{"model": "segmentation model", "train_examples": 195000, "blocks_per_level": 3, "block": "plain", "optimizer": "soap", "beta1": 0.95, "adamw_lr_other_params": 0.0013, "warmup_steps": 530, "adamw_weight_decay_other_params": 0.05}
Rows from block 8 of a small segmentation model, named by matrix and row number. Each number is 128 + 24 x the weight over its row's rms, rounded and kept within 0 to 255. All counts start at 0. Numbers have three digits each. After the name is the row's rms in percent of the matrix's.
After each channel's rows are labels from the 100 images, of 14848, where the channel reaches its highest value: "colour at peak" is the nearest of a few named colours to the mean colour under the peak. Only what is clearly more common there than usual is listed. The data: made-up ball-and-stick molecule models.
# conv: 3x3 conv (model.enc.2.2.conv.weight, 256x256x3x3, each kernel summed), inputs 128-255

conv.87 060:138096094121131128117155113091156093121137121144181103130143124141142111120104113153129140115102112120121138147093106146177079112165121098133139147112145128103142089135120168149129101156109153142134175154137091125149143164118119168137154134141094137121101143145138121133169123130132111138145201133104139135113135148136103125164123141157138117135123128127114101128167107158096190091137
colour at peak: pink

conv.81 089:149149142184128186162138169131163139150092153174100145126147186119136095119127107125159176119144157109150124103157116128121142138179156148115162176109141121148150136156160115120133111136157163151093131089122104146151110144083123097132110134181155121111114125099146125128126143128210146136191115100101110125119125139098139100133101118116121152121110154149117091093146151098116106095131
colour at peak: grey

conv.39 128:151119163124122156136173136131123155133154124128144143150152188145159182123146117159154117142139170150112112080113100143155129107110104079148103135113133155134093120118119149107115100167131105118126122102106155110114136080111117120138138113177128147145090084145088143108162115145123162167075165124095156159146142176126130126146152119121141114148085138147112107127172119130145112074137
colour at peak: white

conv.132 054:121120128084133136108138131125101128153109111095125119140126146101112142132111124130095127130139124156153125147118113143161135194167150153133136121144152138082109174103081103134111120122097141096129162155113124116139095108093140158110128122146128138118160152114119104143145118100112147169214174131130111140097130134138132100147107097088112156125112100119154080122137112084106133149104
colour at peak: grey

conv.126 117:136138124159140122179125160105120130134155141146118142123150138122100114135119141154177190131139125100120128124127129098123103081164134116083129144120120131123097129112126114138119122132136128128149145056102057135123135126116144138166133141091134104129178097146099124105174133120147119145123077137159119106132123094117140139169144126146152145116149087119108045116104122102139157160137
colour at peak: brown; grey

conv.66 076:100144158166163129138112119104150124135142109126115123126152168141114151100147150118143163142115146161136096129134113127148133170182159121089126128110151126165186090092147126134139131141156127135101106123116131090150160115122135122135160081153130161137123096148072109162163118118136087111133142112116104163109081128128087100140110172170121150105124144129123163096144117120143153117162
colour at peak: grey

conv.100 139:124134128152122119095117129139120106136138144131119142152108106125131101131150146137135142103122110119120126084102137125151141159130109110150126117117126093165122119085121099123159151109117134127096106123114122119138124126132124098119103131137164118137140110093154115111097146112134108121088079122142141129116121162139100097128114111120122100114078175127134085116121136101127093101132
colour at peak: pink; grey

conv.25 091:128130132171152128121156147130158121142157138162120160100126105116162116115146172126130118150115105110158124128145148120160173160131146149141133157155137121135164116082157149159151160094152125138120079082110141135153123161104122130123129167144170123161148130121147127142136116101124082085066147142137099082146086125112145125070110109143140106120142168124143217110137143131119089121143
colour at peak: grey

conv.188 081:114163110126125115147141169099122120125150136131109125120120160110121137152157086156130123128162117161150152073126106125098139161157168115153162120124132143132101156125121163102107107118158093134133121136144142155136121078125110084102110128163137115117128155089129148137112171124126145134096110119087148127153142193132144086106164124099144157130143167101145213134120112117120131144117
colour at peak: grey

conv.252 102:071105141106123153132096136072129152129124132135129145144119171148110114164152110112118103116176097118140116134138109139144151123144099127121091135111144117128123149100116157158147138165105127150111148173122075092115120103118158082097141119129129161126137093139117114116110111116097107154124127139105146130138118124154089137102086107123106158108079162126122108122112126118114097127139
colour at peak: black

conv.118 125:140142111131114127211136143130077122131150160144117129116133125148140133132137112132138147130150087140122162126116150123122152113137109149167148132122146131122132100055115130119139128150147158087137130105138077114135085146138157111167117131148138143140171125110157136135125140145132133154135071145156139144138124144116111114121132105145114135142162116142094098124129130137138161132114
colour at peak: grey

conv.234 114:097153115134145137129150132161124118137127119158120145114150151148095117138134152113115132138120168112129104121144146113117162176161150118152153148117137123122105138062134142118137169154139141131157127154161179117125165137143113169117128151136111167127063124117108128128141094126127157191159099141114103132110126133145154104110115144120158144110131219119115099157139124110110114128145
colour at peak: grey

conv.159 083:181148139147121163145139186111107124091128140106101161112124130129138119111151176116125153142144117124096106143071117135126166155145126112122123077132136112090106098136120098120128127091140148142091105142105096113144121130121110168114155146096151119118144114090177120130132159098134161179134124139157130100104114149136113088132105083100148125100117166133130139096125122114124098130131
colour at peak: grey

conv.4 118:087115146095132172112152110108124148109147143150137120101124145108127111135120150142148138137144137097127075168133159122147086065136112146147154152156125115165156139093141114134107133144173162113142163077095137127107158155156175127148113139167131136156162131115134137147146146144089115075136131135072138127156129151119113144099127144171118087140097131111073219100133128152151115126133
colour at peak: black

conv.74 054:105125085158120105093134084103102133123131124144157100112119121126129176126142110110116121112124105152164105157104152137091090171161144127082154129100132105157124148123107113107144085149111093126130111112123122116073112147105137160122088157129151148112132146207161129133152145119114130170134080133112154128109151121096166137153141167146124113149131067140061163159128158157105156136154
colour at peak: grey

conv.204 094:122144119124081094145126114109127151110130125126134105126128175137097144142134152097118145141111066123131103134135086116115127118109130110111115085127146119130102124094121130144086143202119137132130149131141062112165132133119141116124153140117142124144159125102134105132133103109149163146071127120210208193124136119178111101191122099128103161137136090150098087103114103078122112142155
colour at peak: brown

conv.102 124:123134131140138149180116093200117127155138123140124142135141068128117116147128137134114133139103157062146146122150142105127126117142138143152127140125121106083141118101140136136093121127150135113144123063152057146148097158125148101156145161104136096138136159135120130146152112111127112170102063116126078122103134088129166132160138173147151127116122076101119051118062105124157185142139
colour at peak: grey

conv.190 119:133145110102094123129134107120117128112144137103113112131125131139116112109127160114128085155140098171138167091089096146170079074135121112105151111100117099088107121092118126114115123116139098139166123064122087108156129142137130149138162123121143118162140128152145132127136131158153107147073059097108155145147147110124143126116098136170131147140142124131143176134119114156134156095135
colour at peak: black

conv.88 105:159165129147131106173166153100138127129141140171154171106160202129110142116149132121154180138157183197162092126128135146098144139135135131156163139142138136091101108118109143118131188107155145109099110104124129135126093101091148118111162166169146142102166104081134125134130137152140108145131103152087117142130096142102142129126124115124113117159111150119078229121105117111109148123124
colour at peak: grey

conv.173 108:123152105148113103108138162109119133119126128128091092100138142111137090127127103119141108129118122111145114092107142141128175177126114122110110091107123137171140135079093109154121136124099106107106152136112145087134112153136136116083117112118122078121140153150169109130107131102135115082089112156112146134151110157137095127113115087126097155114134166144138202118095146114130082159123
colour at peak: grey

conv.220 084:124141114121121085159122120109137141135118128124142119117130104131120162086150111119130084132111096120115103164132162132112152090131116171102133097111128110097128135112122127138104107143147117119121138110138039150166118157130125128148119150149116114144142121119142126098144139127174084175158131133175139144132152111121142136152147160123170113116126082136071064118119118106105205129087
colour at peak: brown

conv.29 098:134133109096117100117154119176124133123088149134109124118112076115128155119125082159115142135127142149142124158136094141162080112129107102153123117113132098174106125100127113093132122155079110114140117109116174143163114145125133146140142123161132150116107124152111144140075124096132077100061134110074143140126118148140104124130137143127111141123097107134099206145111113152097141141120
colour at peak: white

conv.79 130:112172099126125169152134123073136101114110131093136121132145242106116175113136160120126085116159153127136105124113117123139095137138138129148124136124124116142122131112126104121139121099114121151113096057114085138117116119114130130099155113163157134129115096086122131110073142137156214150101120130116132138145127123144143147113127150038152136070146102110123145204124138131086109095106
colour at peak: grey

conv.207 133:140155130175109134159133134168180110136156117124138123117115125139120119119111136123127143115112141109129148157133131121148153111130175156166136115130111125125187121123149132163128135138148134139118120109146000144150120117139138157140112143124138101126243140167138110131112146122156125140011128101156129101118104120119132115112127117121130107135117098110135096124129117134115167130117
colour at peak: grey

conv.93 061:148114134129140117110096099084136099139165101117129133097112177078178122103116111118120105151095122156136116122137067122116101155140112153128143133098160179121132127119149120134174119150119086097112135125082110091157143099134107133106132088124131118125126081159111123129149125150112123129108115136111205153123135073117112115138139143120103144130098161134105183171087124162124147102129
colour at peak: brown

conv.75 093:145112119120124101119157116082114135159087143123126148134142151129092108135140147121107108137120111109123111133131092102156128135132147114159142148088137129110147128049159143146122150138101124153102146089101106104132127156097148205127138122140136165154118140151129138130150114149129132152138137086105128121143173122156146115146164123118158149152119160118106169125107150142145113126102
colour at peak: grey

conv.46 088:129113120118134128123127161107138126128150146149170133113164192138091157169113166138134100131162108150142140151129129138112112112135110164158142136135136143100130134161080156110129095149126108127106135130110096142135132121117127130130098127137105117132067099157117101128097107106111125134125137145125120149108108094136149137110117122115116127150081125125157087138147151127153134135113
colour at peak: grey

conv.50 110:136120147092118120106192117179145134116127140149146116146122133137110169165156094151090121136093149146149106125143112143133091100151095148141097110101145124125113141093172143132143144152134115130118138109124077138136091118118164112130168131158134123155117132142116155117149095130118143150122195114135118148147149130143077117115131147095111149100125137148077187133183132121139050128131
colour at peak: black

conv.138 120:132140128111132128110124120224108116146123127124116129115124123128145110111128144132148121133123164131128143119095138159121124105158115134147123149128132131143149127153126140117142126116122152125131126079152223122129150106122151123147132126189123128143119127130125131114127113137108129141161173138118101132122153127149128123121094129147122140137089148133126187128158159129112138114137
colour at peak: black

conv.56 085:124087097145133138123117137140116144115147141100114130144145112125115147125106134082121112118112133158151130151150130111121095146112181151135121118123127130108142095026131121145146131133118139162090128129143159144118130160115134129166137140143123144151167129142144117148139122148123128119138055100081136124151131115136151105117137171124159134162153152120139126127116151160110179140143
colour at peak: grey

conv.246 075:149137124137135134126115165172150132118112118116142136166156081100128159149126131159156121098131120186164157143155138121144132147164161137147160182132103137145169160129150123119125113129125168160144096196162157170126114116103145121111130152145148110142098150146139146130136167116126098181135111110067125139159087125091111128114080142085119140143131114110183099112120149095076157138149
colour at peak: grey

conv.157 154:149129154208128151150110147070121123121134126151113148134126112105150128136124150137156178128142046131150090133095116107119146123141078123148105113134132116127131163153133159119112135112122080117143118153091043124089109112145124130097104147121130114068172133132132144140114120119120138194050135150174157108133105124111143126168127120090147140109155136127167072142130150105108134183123
colour at peak: brown

conv.47 149:123124102113115151118137154098118121151114136119123119117124150121124133137110161121110117117144120156121144103127132139141107111122120138129122127127135126140145107222060112133141131114153135122139113129111072091134154130107122106112123112104117145147123112127170135142132142112113141150144189153126116129120124121134125138121109132130087127107085125123138075111163139129109148158126
colour at peak: pink

conv.24 087:159133125138126127123124143117102132134084120152135118116148145087132175128115122104131179130148156124165123152135117151088156133170107145182152125111150131124118150133123118115107118147130174134149124123143188142102113149110130157080110157142075134139129115099148116119085165107106103201144081155118092131128136178123121123096138122090109147128128164113127249147143137120091131064176
colour at peak: black

conv.23 082:112112105145120102122140165100102136093106149131126129125131174136093110141133153173169139173142043149158127132127124141124111148135120138087116130107154167116125135130151165131138145144108073128140135123122176115123141109180107137178113125120129165127118117133109154107100158121128132219076108092123148136128106159099136151122140068138128111129158135100129185118114117117120085161106
colour at peak: white

conv.61 100:123095137149148154082143161129097169138164117132113127093107104102156107174132126157145149150156122127156070131087118133104105126095105087133095131105116133137113139142107115146126138103084140131100155117131163127084101172152146158111137121099134136130148123102115144130085121142113124137146127106175136074112103118121126128073119059150120085152102134123141128093113133109182112128129
colour at peak: black

conv.182 107:105145135107135117133116079145095119125136087105116111091124102107108112116134147124082084133081152133142135107131129130150144125176120156138147179126136130113109128089147131138133162117158133123144139125106169113169139141099121148118124129132123124125214164176102119134103121134106116068102072119113081132110117109140128144136106121115139145104111167102117131120104122090142110161139
colour at peak: grey

conv.130 131:148148099125126125099125159159099113123139122122112121133126168137118134145138123135125115116151110129124119137097105152108135130130121129162123112122137106122146154128085148124132151127125143149116131160125055110142107092148137125085128113118124144112157159134143124130131127117164168111083125152131120157132110169156118136166143151095134149118113190124164061152133152112121138126135
colour at peak: pink; grey

conv.176 101:151146138130101135133158112112128128128143140118116107132111127107136121103125142131131129111124130105102109100097142131137119105123095097132098112126133100138114120068124119132150157135106111114126129126142202141159124122124170148122131095115160181135016163123108138134128137141117123145155065091094105139145104131152126092121145157143126153139121148132138167115122145124143108151117
colour at peak: grey

conv.127 078:103124158124145111110124120127105160154116126107129117126098121117131141152137109129126125132164151120128114088154159111139124170126111113159145134127098109146120117069102131112164113098120123117141126152115126096129117114105130110157077092079130117137141134147156129125085109157078105113162123127119193128149106154119146145105166116143137096115185116116140082162119136133184136121115
colour at peak: grey

conv.165 098:153153094138128128098112125131136116118136116103102107118148118114137105127126134125107081089123128159125112108096126139123126167129107124105105126123114109127128109109109113117102135114134154124127107106126217128110133156122136116139109120155176130149126154142155100113141143112130121097145098147090113139118159151153134115120104122142147105127129171144117235097105129110105134128118
colour at peak: grey

conv.141 164:144118138149104133147139135163103137122144138116123124119118130156138150131115106127143166137132091127114125150114129148123122115137133111141152133123111140093121143139152114135105122121109119129151129112106053117111136091123121119126112127098116128121244145101084145138127130141117128176111134159159104124156136134136135131136137159128165157157135081123126037130143113127138177140121
colour at peak: grey

conv.137 138:127125104110094114132119140206123128118122127120124126103094118085137117109120149112138126106134150149127129156109075129100101133096125141149140102111134171165137113120125131124142123142144110139139119106159208146123133122137149135126168123157159139153128146167192143152114184160136127129051077147170100103149139146087086119125115121136132141143105134134125169161125131141116153133123
colour at peak: black

conv.99 089:114129122109156186117125130121144110164136116136123147123119118135110101119141148135105148141134153106139135111153155127153143147146093156136166151143123128126171131050163125125142118140139153117128104060143125120119128153110142064124156121120101098122112144156110129130118105122115132113131065125111115140119136110127151129159123137135118139134148170099102063121134115138166142140143
colour at peak: pink

conv.243 111:105131120138116162143080179157168123133141142159167147132126110140141098151123105132145193161114100154140125134183115155073122133120114154155107158112141139105150130111144138109161155164172130140179135158129193144119121131136112147123086163123145141131113109133170125116127134117112091175076111107080115114129083127098112107149101098157108117124127130149105169181135123139102144140115
colour at peak: white